From a checkpoint of a small masked image model.
Model: 19M parameters, 24-pixel images, encoder arch vit, encoder norm rmsnorm, encoder moe top_k, encoder num experts 8, encoder patch size [2, 2], encoder layers 8, encoder width 384, decoder width 192, decoder layers 3.
Rows from block 3 of the encoder of a small masked image model, named by matrix and row number. Rows with one number within an expert belong to one neuron, the router's apart. Each number is 500 + 50 x the weight over its row's rms, rounded and kept within 0 to 999. All counts start at 0. Numbers have three digits each.
Before each expert's rows are labels from the 100 images, of 14976, where the router gives the expert most weight on average: "patch colour" is the nearest of a few named colours to the mean colour under the peak. Only what is clearly more common there than usual is listed. The data: flat shapes of many kinds, plain or patterned, on busy backdrops.
# router: router (encoder.blocks.3.mlp.router.weight, 8x384, trained with AdamW), inputs 0-76
# up: expert up (encoder.blocks.3.mlp.up, 8x384x384), inputs 0-76
# down: expert down (encoder.blocks.3.mlp.down, 8x384x384, transposed), outputs 0-76

# expert 6
patch colour: brown
router.6:588457524540515541470693603409472473513438534479423425536470463512513411590502560469477474470458513485542512464513533522542459581480620499560524511534443499556508546481474568456531508481484488648503589370514560516461508565485490492
up.20:500500500500500500500500500500612500500500500500500500500500500500500500500500500611500500500500500500639500500500500500500500500500500418500570500600500500500500585500628500500500500582500500621500500384500500500500500365500500500
down.20:500406500500500500500500500500500592500424500500500500392500500500500500500500420616500500500500500500500500500500500500500500500500500500500391500728500500500586427500500500421500500500566500589500500588500500500341500500500500583
up.21:500500500500585500500500500629500500500500500500500500352612500500396401500500500395500500500411679500500583500579500500500500401500500500500500500571500500500500500500500500500500500500383612611500500500500612500378674500500500500
down.21:500500500500500500576500638500500500500500500500500500630678500500500500500500570500611500610500582576500500500627500500500500452500500500500633500685500500500500500421500500396500500586500500500500570500500500500500500589500578590
up.22:500500500552537500364500500500500575408500500425500500500500500544533601500421452500500500416603559500500450500500422500427500500500398419598444500500500401500500531558500500550500500500500385500500500500440500581500400500500500500
down.22:500500500500500563561500500500500477434500500556500541574500500500500500560542500500500500500500500500500500500500557500500500634500452500435500500500574611500633500500500500437500500500500607500500426599500500500500500500500500500
up.23:500500500500500500375500500500371500500594500500587500376500421500500500597396343500500500500500500500500500500500500500500500500500427500500500500500500500584500411500415500500500500500500500500500585421347500587500500500615580500
down.23:405500500500500500500500500500500500500500500500500500432666500500574500500364624500500500500500500500500401500405500500500500500500500500500500500500628500500500500500500500500500500500500500592500500500500500500500500500500500571
up.24:500500345500500616500500500500429500500500500500500591500500356500591500500500500500500430500500407500500416500500500500500500416384421436500586444500500392407500335500500500500500500500500500500500568500500500500500500428500500386
down.24:403500657500500500579500500500500500500500500500500500500500500500428500572500500597624500500500500500500500415500610500500567500553500500500406500500653604549500581500500500625500500500446576381442500608500500439598500555416500500
up.25:561500629500500500500500500500604500500500635559500500500500435621500500500500500500500500576500590500416443500500554500500500500427500500422500500500500500500500500500609500500621594500500500500500500500559428396500413500500500500
down.25:500500600500458500500500624590355500437601500500500426442594500500588500500582420674500500500500500500500500618500599579560584416400500500500500500562626429500500500500441500500500500500413500500552500500500626500428500500500500500
up.26:403500500500500624500500500500553500588500500500500574500500441576500500500500609500500500500500500573500500623500500500500500500500500500570396500500406500500575500500500391500500500500566500500500500500381500500569602500500500500
down.26:500500500500500500500500500500500500500627500500500500500500500500500423500500500439575594500591500500500500500580500500500456500500500500397649500596500393500500500500500559500500500399500500407500500382500572500500500500500397500
up.27:500500539500500500576551569500500500500386500500463487548500500500462500500500500500475500500562500373500500500500500500500431562500500500457434445500500570500500500500500500500536500500500391500564500500500500500500500619541500500
down.27:500500559545500555546500500500610557616500475500500500550452500500500574500571500421475537500500500500406500500500500407500500500500524589526500563500500372544461500619500500417500630583544482500500426500566469500500429500500500602
up.28:500500500461553428500500500589500463500403421451411431500500461500500500500440500500500500500460500361500592500431558500500399500500565523500445567500500500500500500550500500500588545500500436500500500500500615500500500500563500390
down.28:500500553500500500500500500500500500500500500500500500377500500442450500500500500560443583289550500556500500500500500500500438380500500466372500500500500500500500500450406500500601500500500493423562500500363500500415527500422441625
up.29:500408414400500500500500500500500500500500583500567500406431500372500500500500433559500500562500387500500500599500500409500565500560500428500500500500422500500500500500500617422428500500500500586500500549500500594573500500500500406
down.29:500500661582559500500500564500608500500548500500500427592500500500500500429500592500567500579573564621500433500500500500570500500500500500500500500624500500500576500500500500500500500500500500500409599500500547500442551500500500500
up.30:500500500500500500401500500500414423500549427500427333500554500409500500500500561500500500500500500468500500438500500410422500500500500572500500500500500537555500355500500500581500500500478500500403580500530638500500500500559500500
down.30:442573528500462525500500500553500500464445440410500500500444534500500443551560451500451430452500453430500500527526397528500500500500617500500500432456331500480500442433500500500561500500489500500500542500500500547417500459433453500
up.31:500500436457551500595551500500500436500412482500500500404500500500500500401500417441539500420587500549500580500578500500500500500441597500563500500395500446500391500500558500500587456500500500500642500500500500618391500370448500551
down.31:500516500500500500500425423376500500500500500500500500500500500427500500454500546500500500500500500500500500500500619554500440500500500500570590500543500425500500500500500500500426500500560500426500500441500500500682500500577541500
up.32:646500500500584500500500500500500500500436500500500500582500500621500500500357500500500500500617385570500500602500500500500500500500500500500500500425500500500500500500592500500598500500500500500500500500500541500500500419500500500
down.32:500412375500500500500345500500500500500500431500418500407500581500418500500500500500598576500500500577613562500500500500500447500500391500500500500500500500500400554396500500437500386500500500500500500500500386500500500500500500500
up.33:500500500500500500500500608500500500500500591558500500619570500704409500500500500500604500500500500500500500500362500500500500500561500500500469500500500500500428500500500500442606500500431552573500500500627433606500590500500500554
down.33:500500500500500500500500500500500437500500443500500500500500500416500639500500500500429500500568364500553551410438434500500500500500500500500571577500599367500500500500500500500500500598437500500414500635500500391500431500500500500
up.34:500500500500500500500500500500500398500500500500500500312500500500500500500348500500500470380500625500374500500500500500500500500500500500500500500691610375361500500621500500500500500500500500500500654500500500500500500500500500500
down.34:500500500500500500572500584500429500389500422500500500500500500500500500500500500500500602500500500500500500500500591500500500500500500358500500500500500500500687329579500500500500500500500500500596500500500500500500500500500500500

# expert 2
patch colour: grey
router.2:613455466533499511499624546478547475510481468480478433575492437563387395551510563489473485499460498501482493426528569491521428583490570547508513498543456555559534584479435545408497444420470535642484448360508550527544469484489451472
up.20:604500500500384500500500500500500500351500616325573500500500500633500500500500500500413614404500500500500500500500500500500500500616500500500500500500584500500500500411500500500500500500500404500500500500500500369500599568500500500
down.20:500500500500500500500500500500500500569500500500404500500500500390500500500500500500500500500500500500500500500500500500500602500500500500500500500500500500500500500500500500500500500500500500424500500500500608567583500627500398500
up.21:500500204580369500500500500500500500454500554500430500500440500500500563500500500500429500500500476500500500500559500376500452439500581404441407439500419620500500500500464500389500500500500452500500470500500558500500500500500500500
down.21:500500607421500500434500500500500533500500500500500466500500500500500500500500500596500554673425500565500647500458563500500500500500500500500609500500554416500500500431500500549611500458500500574423500500500500525462580500500588500
up.22:500500622408500500455500500500503500612596500500500500330563500500500500500500616500500500600500500500500500500500500500500500500500500500500633500500500500500500500500500417500539500561500390500500500500500500538546500432500500554
down.22:500500427570611534410610500500500500500500500500500617563500500500500500500500500500500500500500500500500500500590500500500500500566500500500500500431500572500629500500430602500500500500558500500426500500500637500500500500500449500
up.23:500598757500500500536500500564638500500500500586583500500500500500500500500500500500500500500500500500500500500500500556500648500500500500582500500500500596500559500500500453500500500552500500518397500500561500500500500500500415500
down.23:438500500500528567452564401500560518641539500500500796500576500500500579500500500517500500500500500500500597500500570560500500679500621500500500500500500500500448500500432500500559445563578562500500500500534500500575500500521500439
up.24:687500463500500500500556432500500500554427582432424634500500522455396579500500500500500526500534500500500500568500443500402519465500500500580553500500500564533500455493472500500500500500500500500500447500500500500378500500443417500
down.24:500500582500500500500500404500500500368500500500578500565500573530500453575500456500403452500500500500279500500582575500500500590391500500500500541500500443500500500580450500500500516500500500500586500500500500574641550500500500500
up.25:500500500500500500500500500500500618375500500500610500500405397500572500500500380500500500500617500584500614500500575624500500500500500500500614336500500500500500500500500500500500405594500500598500500500371500401500500500500500500
down.25:369500500500500500500500408500570500500500500500500500358639500500500500500500500401500340500500500500500500500632500500500500500394383500500500500500500500370703500500398500500500500608500500598585500500500500500500500607500500500
up.26:500412405500500500500500500611500500500352500500589500407366500500500640500500425500500500500500500500500500500500500500500602500500500500500421500500396596500603500426500500500500500500594500500500581500500414500500500500500500500
down.26:500451574500434443500500500500500500500500500575500609500500500500500433688500444500500376431500500570406661500500500500370500500394500550500500500455500500605500573442500409567500500500500553581500500500500500500575500416500431500
up.27:500548500500500500500500500500500500500500559572500500500500500500377500500500500500500642500500408343500500500607500500500500500416500500500500500500500500500500500500500500421500500500369500567640500569393468500500500425500500500
down.27:500500500500500500500500500500500500389500423381500500500500439500500365500331500628500500500500728652500500500500358500500500500500500408500500500500500500500500454500500500500500500416500500500312500439500595500500500500500500391
up.28:500582500500500500447500500500500352500500436474516500547594500433500544465500500500541500577500500440574500500500556446500543559580500419500500500500441500500447500500470431500500500518500445500500500457500541495500554500500365500
down.28:469500520449500500553399561539500500500500500611500500500500445500500500576500570536431417500534500500399500447500500355500522500500706500500500500500500500500535547500500474500500375535500419500500500500379500500500493500500500453
up.29:615551500500500500612500500326500500500421500500500500500500500581500500432500500500500588500500429500500436500609500500500412500500500555590584571500500500500500418500548500500500500500500500500500500500500500408500500500500500500
down.29:500500500500599500500500500500649500575500500500500500500500500500500447575500500500666542500500552500500500500418458500500500420500500386500500500415500500500500431500500594500449500553500632500551537500500500597500500500592424500
up.30:500500500404500500379500443500500500597500405500500668500500411500500620500500500500500552500500500500500500585500500500500500500500500500500500500500500500500500500500500500574500500500500589500500500500500500500500500500500622500
down.30:536500588500500381500500364500500575500458500500500748551500500552393500500500569500634500500419343500500500500500571500500464500500500500500500500500581500442595603500500500500500500500500500500568500401595500625414500500500500385
up.31:500500671473615500397500500500557539500500500439500599500585537500500500500500421500500500500500500500500500654500517468500430500500500439461500500500500500457476431456500500570584500500539500500500580500579500500395500583500500500
down.31:500500449585500500500500502500500409525500500500500424500396418426500500500500428500388440373526455500500500500500500500500567596500500500500500580566500415500500533500500500500432500410566409500468500500439523500500500578377500500
up.32:500332655500500500500500500500500500500500500500500500500500430572408500500500500556500500500407500500500562500500500500500588500500452500500500500408308500500500500500572426570500500500552500500500500532556500500500500500599598500
down.32:672500455500500500500500578500500602500500500500500500409500500500500500500500500474500500500500500500500500587500406500552466430500622500454500500546500557500500500500463500562500500500500343360500452435317390500500500500500500500
up.33:500500500412371500500413500500303500500500500564500356500400500594500500384500500500500420451533500648500500500401500500536500516500500524500500446500571500500500478500500500500500500500500500500500576500500500500500637500500500500
down.33:500569500573454640416577500500484500500500500578570331500342500500644500500500455500500500578500500500500500620500552500500401500500500577500500500500500500600331548500500500500333565500500444590500500500500500500500586452500578500
up.34:661500435500548371445500565530500529500486538500500500500500500500525500560500500500500436500500500500442500500500500500601500500429404500500500500500500500500500500500500500500500537479543408576511500500500500499500500500465500500
down.34:500449437500500500500500500374500500387500578431420500500500546500500531455414500623500573500550457500500375500473376500477500562500500394500420500500500500500500500470500423524500500500500500500592482500500498500500500563500571562

# expert 7
patch colour: grey
router.7:589449518517458482494658500466503542476499510466473501559469449585443431565465480515508477489458522476495476427546514436572414523506617504528506537519493527532526522458425493421515476456462507587508485442567546515477481456503446484
up.0:410500500500580500500529500500500500572576545500598422290500500500500500500583500435500500552500500500414500580451575451500500418500486538446500500415436603500500540500572554421500417442594500500412500561500500568500450399500500500
down.0:500500565500500520539500500500500387500555595500500500500371573539564426598500500463500430500539500557478429537500451500656500412457500500500500587472412414500600450500500500500451665500500594551500500500561500553461415500500500562
up.1:594500500500500500500500500500570500500717500500500500500500500500589500500618500500500500500435380500500500500500500500500500500364500500500500500500500500500500500408500500500500500500599500500500500434500500500500500500500595500
down.1:500500500500434500500500500500500592428500500500500500362500500500500500382500500500591500500500500500500500500500500500500500500500500500500500500500500566500500500500500500423500500500500500401500500500500500576500500500500500500
up.2:500383500500593631405500500500500500500500500425500500393500500500500500500394500500500500500500500417500500342500500500414500598500500500500500500394500500500500500500500500500434500500401500500500500402500500500500500500500500500
down.2:500500500593374500568500500500500500500500500411500500500500500500500382500593500500500578500500602500587500500500500500500500500500500500500500500500624500500602396500500500583500414570500500500500500627370500500500500500500397406
up.3:500500415500477586500500500500555500570500592500500500500500500500500450500578500500543500500529546500500500425500549500500451500500500500358500434403500589500500500500500445539564500417558500500567500500500500559500619593500500500
down.3:500500587606500461500500500500407428500500447500500500500500500500500549500500500500500500500500500500500500500579500632500500500560500500613500500387638500500471408500500500428364500500500582500500500500500500412500591500345448500
up.4:500500449500500658500630418500500348500500500500500500500500500396500500500500500500500500500592500500500500403500500500500500500500431500500500500500500500500500427500500500500500344500592500500401500428500500500500500589500595585
down.4:581427593500500500500500500472500500500500437500555500425500574536500500500500584500430570401500500362404604500500500500500319500401500616500500621500500500500380500500500500500417500452401500500500500500500500500500500416500401617
up.5:403420500500500500500500500500500500500556500500500403500500398500583550500500500500500500556548500500583500500415500500593500563431500500500500405500500571500418567500409500444500450500500500500384500500500500500429586500500500428
down.5:589556500423447500500500375500500500457500500595500500500618500585500500500556500500500579500435500558500687500500500500500500589443382500500609553500500500500402500500627500500394500500500500500500500500500388458431500627405500500
up.6:500500357427420500556551500500583592500500438500500425500500500500500580556500596500373500500426500423500500500500500500500568500500500500500500500500423500500584500430559500595500562500500500500500406500500500379500576500500500500
down.6:384584500500500500408500500655500500500612500500500500500500565500563500433618434500500500500500500500500500500500557500627550500500500500593500500594500500500500500500500500500664500604500576500500604500500500500500500500381500428
up.7:500426389500500500500500500608581500500500500428607421381500500500500500563593500426568500500500500425500500500500500500500500427408500500401500500500398500420500500500500500500500420500572500500500500500500500411429500500500500500
down.7:500500500500592500500500500500500560500500500500609500413641500500577500618500500500606500500500500246500423500399500500500500500500389500500500500662500500500630500500500500500500500500500500500418500404500500500500500500500500500
up.8:389398404432500500363500500500500464500500500445500349367500500631500500500500549500500500500413500414500389500500413416500500500580500500500428500428500500500500500500541500500500564500438500500500500431500500500500389500500424553
down.8:500500500500500500500500500500500500500500500500500500500500500500500500456500500357500500500500500500500561628500500440500500500500500592500565500500427610665453500500447500500500447500630500410500662571543440500500500500500500500
up.9:500500500500500334500500500500581500500500500500500399500500500500591431500500500618437500500581500500500581500500500419500500500500500500562500439500707500500500500500500500500500500500500500500500500614654500326500500442500500568
down.9:406500418500500500500500395644500574500500500500500500399500500500500500500500500500459500500500500500500500500500572500500500500636552500500382601500500500415500500621500500500500500500451500500500500500500500500500500500500500500
up.10:500500424500500500500500615500591500500500500500500587413595500500500563417605384500500434500500500500420598500500441500500559378571500500500500500597435500500450500500500500428500500500555554588420500554500500500578500500500500406
down.10:420388500558439500500557500500447500500500500500649430421500500434500500500500429500500386500500500411500500500500454500500500500552500500602500574500500500500500500582446500500500500500500500500466500429500500500412449500500500500
up.11:500500500500614500500500500500500500395449500500500500500448500500500500500500500500500601500500601500559500500500416500500500426426406500500500500500500500500500500500500500500500449436500500500500500500547500500393500377500500500
down.11:437500500500500500500500500500500500500500442500500500386500579500500500500559500619500500399500500500500500500500500500500537500500500500617500500449500438500500446407413614500500500500500500500500562587500500500500500500575500500
up.12:500406500500429500500500656500500500500353500500500500500500500500500440436639500500500444500500568500585408500543500409500553570444500500500422500500500500451500390500500403500443500500500500500390626500391572500500563500500500500
down.12:552500500500599500500407457500500500500500444391462500500500423500500500500500443500500397533500500500500552473413500436500500500585500500500618526500500500500500500500500500500500500500500522500637570500339500500500400500500500500
up.13:500500500657500500500500451500500500500617500500500500500500500500392500500500500500500500500500592603500500419363500500500421338500500500500500500500500358500395603500408500500500500500500635500500500500583500500402294500401500500
down.13:500500500500423637500500500500500500421626500500432500413570556500397500500626500500500500500585549500500500500390420500500500500500500500500621438500500500500500500416500500500500500399500418500500398414500500500400500500500500500
up.14:500500428579500588424500616599500589500500533559554604500500486548500553500500423456500500500570500500500500500579435431408500424422500500412559500500564383500500412500500500588398562462454500500500500500445500538500441500500500500
down.14:500552408500500421500500500500500548572454500500500436500462500432548500577434500500500500500500350500500500535465424658556522556500500600500500500547538459500562537563444446500578500588500536459500412500578500545545429500438500500

# expert 3
patch colour: pink
router.3:559420538482536473518601477483454430517458508529538441482506449569467451565464410531449455468532441462483466439542558451508366525509591545528520543485441483523536485410397590452512494440517525635527499332482527513572547532522446474
up.20:598500390500500541500613500461500516500416500440546631500500500500549500500500448500500500500578548500500500500500500500500500500500403457566500500500551500395500443579500500556500500500589500500500500427429538429500500402461500500
down.20:500500573500500500428500500500500438462500459500500500582500500500500569500500500552500393500547533428618500500500500500500500571500500500269500500500500500500362500485426500500554500500500389500500500500558500500500603500500424500
up.21:576597500500500500543500500500643614439442500500500500500453500618500500500500437500500500500556652500500500500500500500500500655442426500500500500500441500399500388500500500578500447500566500543548439409437500500500651415500500500
down.21:459500597500500618408500354365500500500500387342500500500433500500500500500500500373500500500500439549500387442500500500500500443563500424500500566500500500616500500500500576444431615500500550500500500500580599500500584382500549569
up.22:626413328500538656500500500450500500392500500392589500500500500500500500500500500500560500500500500500500500403500500500500500451500428500500573598500500500500422500500500359500440500426500581397449500500500500418500500500500500568
down.22:500500500576500500500500404605500500500500382500500500410411500399500665500500591500500444500634597500500500577500425500500549577414500500500500500500500457561500500500500500500500500500500557500500500500500500500592500500500500500
up.23:500608312414585500589575500406500624551500500566500382500467576563500500500500599500500500500433449500500500500568542500500500500435472500500457590500500500500500500500500500500462595500532500500500558500500542393500574500431575500
down.23:426352510500500500500500500453500441465500500444500500639500500440500500575500452500500500500576500500545500500407430500567606627579550500500500500500500500500500500500500500500500500500500476500500500500616500557525433500500500500
up.24:500500427413500389500500565500500500441500500468500500500420500500500500500489553500430500615500500500500500420583500445500571500500500500500500543500378500500500500470500500500500500539500500500500434500455559391500559500500500500
down.24:500500500534571590500500500500500390500527548573437500500500500500500549500561500361587432379592500500500399500500434406552500500560500500572500500500564625500500500500500500500500587500500500500559500500500500500616586543500500612
up.25:500500500423500500500607500425500500500500500419500500599500500500601571500500500500500500500500500500447441500500500500535500500500500585500539500500403479500500500500571500500500520500500577500500500393500569500500500500500500500
down.25:500463452500500500500500500500500500500500500539500500500500579500500458500500500500500500500500500500500500456500572370500500500500646500362500500500423500500452500500500500450500500571402500437500500500500596500500404500621500500
up.26:500500500500577500433500588500500500500419500448500500389500576500500374500345500500500500500500500500580500408500500500620553400500590500500443410500500500500500401500500500442500500500500445500500500500500500500393500500463552500
down.26:500436500500500500585500500628583500500500439593500500500500500636500500500500414500589500500500500500500500572500500552500500500630500500500500438500575578606557564500434544500500500529500500500500500441500500500500433500500366411
up.27:500500500500500500500500500500500500500500500500500500500500391500500500500500500500500500436500500324500500500500500500500500500500500500500500500500500500500500500500648500500500500500500500417500500500418361500500500384500500500
down.27:500381500403500500500500500500500500572500500500500375500500500535500500594500383500500599500404386636500500500500500655433500500500500500500598500500500500500500500500500500500500437500500500668500500607616412436433500500500500500
up.28:454500637533500544500500500500500422500441438500616583531581500584394500453500500500500400419500500500544467500500568500541500500500500500500500480500500500500500560635500500500550545500500386432500500500500608500500500500500500500
down.28:544500568500500500500500615391403500500500500376500626549547500500568500500603373500500500500535537500500442500500563500500426500500535500373613585500586431500500399500500500465500500500462500500469500500500500500500596500500500394
up.29:500500500500500500500500500500500579500500500651657500500500656500500500500383500500500500500500500500500614600423500500500500500500500500500500500500372384500500500500500500500500407500500500500500500500500500500500500500500652500
down.29:500500500500500500500500500609500500500500639404500500406500500398500500500500500423589500500500500500500500500500404500500500289500500500500500500588649369500350500500408500500376587500500500500500500500500436500500500500500500500
up.30:500441500500500500563500500500500500543604500500500500500500424500500500500500500500500500500426500579500500500425428441500500500500500500500586409500397500500500411500500635500537500406500500500500500500500500500500500500416500500
down.30:500500500500500415500444398571500500354416500500500500500500500409500409402500418500500500424500500597500673500563562500500500500500500500431500500500500500500586500579452500500500427457500500560500500500500500500500500500500500500
up.31:500500500500500500500500500500500374500425500500615500500500500500500500500500500500500500500500500500597500500500500500587500500500500500414500500500500500500406555500500500500500500500500500500500383500500500500500500500500354500
down.31:419500500500500500596500413500500500500406500428373500500500500426500500500556500559460500500500500425500500500500500500413500500500500500500500380658500390500500500500282500389613500372500500500500500395604500586392500500580500500
up.32:500500500500500500500500500500500500500500500382500500500500619500500500500500500500500500500500500500615500500500500500500500390500500500635500500500500500350500371500500500500500500500500500500500500500500500500500500500500500500
down.32:500500500365500435500500355500575500500500500500500500500658500500500500392500500500401500500500500500500500500384500500500333384500580500500500394581411353559429500609500500500500500500500500500500500500500500386500500500500500500
up.33:532443500500500621557544500472500500500500500500447500327412500500500445429587500430444500500500500523500500500500532405500559500431500500500545470500500568500381585500500500580500565500565500500500500500444572500500390412500441610
down.33:399515500403500401500531500500350549397500500500593500542584500500500473500500437500500500500500469500500500532500466570500437500466500588500575439489500446378500398500570454431475500500500534500500500578566500500500500500393500500
up.34:500500500422500500366608500500500393358380500613619500500500500396500500500500500500572500500398500500500500612500500500500500397500500672500397590500500500500500500500500500500354624427500500500500500500583500500500344500500500500
down.34:500500500500634500500368500500500500417500500617500500500500597500500500640500500500500500500500500322500500500500500500500500500500373500500500500500631500500500500500500500500500500500408500500500500500627500392500500500500500500

# expert 5
patch colour: brown
router.5:569483471536532502537617486438483444441499535466499443513546473516486411617453520551461461504533462482539483473522528479537449503519547528549523464550462479556539507482425526416485497401463496597519475344572567448464456541485493469
up.0:462410500500500434500443500594500500500585500343500426500468500500548500500566446500453548500628580568500443500500500426500446500500453500500500546500457618500500500500500359500500500575500553500612439500500500420500500500500500500
down.0:427421546500500500413500454568500444500500500571559358353500543402500528500500500500429500411500435551383500500500500500500500393500482500603596534500500500570500596500387500500500500500500500500500458571500500500500500500500500591
up.1:500500500500434500500500557500500500589500500500579571500500500500500500500500500500438500500500500500500500500500500439500442500500500500500500500500500500409583500500500500573545564500376500500500373500500500714500500500500394500
down.1:500500500576500500500542500500500500500500500500442500500500500500593500500500500422500367584500500500500500500500409500500500500500500500500500500500500500500500500500500500436500410442500500405500500420563500500500500500500418500
up.2:500500500500500500500500500500500500500648426500500500500500500500433500500500500500500417500500585728500436631500500500500500500500500500579611500500500500500500500500500622500500500585500500500500500579500500500500500500500500500
down.2:425500500500500500500430500500388396365500500500500500622500581500500500500582500500500604391500500500384500500500500500500500500500500400500500500602618500500610500500565500500500564404567406500500500500500500500500500385401622500
up.3:500500500500500500500596347412500500500500610572374500500500500500500500500393629500500500500500500500357500500500500500500500500500500500500500500500500500384500500500500605500500500500500500500500500500500500500500565500500500500
down.3:500500500426500500500500500614500500500500569417500500500500635500435500500500500593500613500411500500500500574500500659500500500500500500500382500560393500632500500500500390500500500500500500500569500500500500500500500444500500500
up.4:500500500580500500580500500500500500500397500500500500442429500500500500500595500500500500500500500500500392500500569500500500500500621500500500423500500500584500428500444558500500578500500500500500500423500500500500585411421500500
down.4:500585440500561500500500500604371500424500371500500560500500500388500577500500424591580500579500500596500500500500500410500500500500374500500413500558500431500553500427405500500500500427500500500596500500500423574623500500500500500
up.5:635410500500590500500500500500398500637500500500623500500604500500500500500500681500500500500500500500500500345500500500500500500500500500500500500500573583500604500500426621434500584500500597500396500500500500500500500500500500500
down.5:500500500500500500500500413500435500500500500500393500500500500395500500500500500500500599642500500500385500500500500500600573500500500500500500500500568500500500500500421352500500397500500500597500500500500500500500500500500500500
up.6:500500500434445500500500610500667500409500500500500500500500500500500500500656500500500388596500500421500388500500500500500500384562351500500500442386500500500443500566500540500500500500398500500500567414580378500500291500432500500
down.6:500500376500430564559500500500393500500500500500500500568584500562500372500419412564500500500500500500576500500466500500500612472598500545500500500597500500582500500562447500500540411500500500547500500430500500500453500577605611399
up.7:386500500554406500500500442627500500578581500500500500500500500397500500449500500500500391500500500500500500500500500500631500500500584500386500500556500500500500500618500500413547500552630500500500565500440500636457500500500500500
down.7:500442500500500500500444500500236500500449415500378440500402500371427500444500553414500500552500500500500500500425500399500500500500500564500576500500595500500500500457500458500500500445500527455500500599500435562412500452500500500
up.8:500500500529633546586572500546559617561500579500500570401500467577500449500500500500500441500454534500500466500500500500500500500500500500458500433527452500560434450500642407500461571472431462549500598500500500582500500500459444565
down.8:500500405563500606500402500500454364500565500435461500436454500500500500458415569500500500500500500500500421500500553500429469603537500500500443550478403411394500500445596553500406500500500500500500500376500500588541584457500612500
up.9:500500500500500500500500500500500500500500500412500450500500617500500500500366500500500500434500608500500500500500438575500430500500500500500500500603602500500500500500500500500406586500552500576500397420500500382500500500500606500
down.9:606500446500500500430500500500500500500500577434500500500500500417500500448552500500500500416554500500500396560500500500500500500500500500500500500572500381278500500500500500585500500500443565500500500500500500500453408500500429500
up.10:613500500500500714617577500601500500500500500500500500500500500559645500500500500404500430500500500603609500500500500500564500616500613640500500613500500364500500500500412543591500500500500500500500500500414500500620500500500500500
down.10:500500464500581500500500500586500500500500500500420603573500379500391500500500500500500500583577500450500433500500549500500500500500500500500500500500500500356500500500500536500430438500607380500500419500500433558430586631500500417
up.11:500500386500500500500500500500529500500349500576500500424500419584500425500500500500500500500500500500500413384653500500410500389500621500500500500500419500500500500561500500397500608500500500500500608500500583500500500500500500500
down.11:500500500500402393500500500500500552500500500500603500610589500500582500599419396500587500500419447500500500556633500500500500669500500500500500500563556500500549500429500500571500602500500500500652406500500500500500500574500569500
up.12:483500500500416610500500462500564500500500500397527500500500500500579500500426500407531500500459561567428451500448435500500500603500500500465563578402500436472500500510437500500500500500444500576500462500500500431500358500500581500
down.12:560540547500601500500580500420500500500500500387500571631478544500464500500500500428500500586500336417500593500500500500500500500500500500500500576500500542500560500500452500500500500500500500441500500500415541500500500500500462500
up.13:500443500500500500500500500500585500500500500500421500500500362500500571500578500500500500500500500500500500391500500500500550500562648614500500422588500438500500370500500565500590500500437500500554500500500500500500500557500500500
down.13:500500500451500500500500500500435398500500444500500500572500500500500576500394500329500500500500500552418500619500452500500569500500500500391500500500500574425500500500500500602500396433578500500443567500500500586590649627500500500
up.14:500558500500629500571500428294500500562500500545500500500500428500415538500556399500457583500500589500384404405576391590389500500500598500500500500500500500599395500541500500500426500500500500522435599500589500500500574500449607500
down.14:395602410500500500500500500614500500500500460547500500542559500570500500500545500421543500500430420445572500500500500500439500543456500428552500500500500500500500500500570500500500500432465455500500536549500500500428436500500500500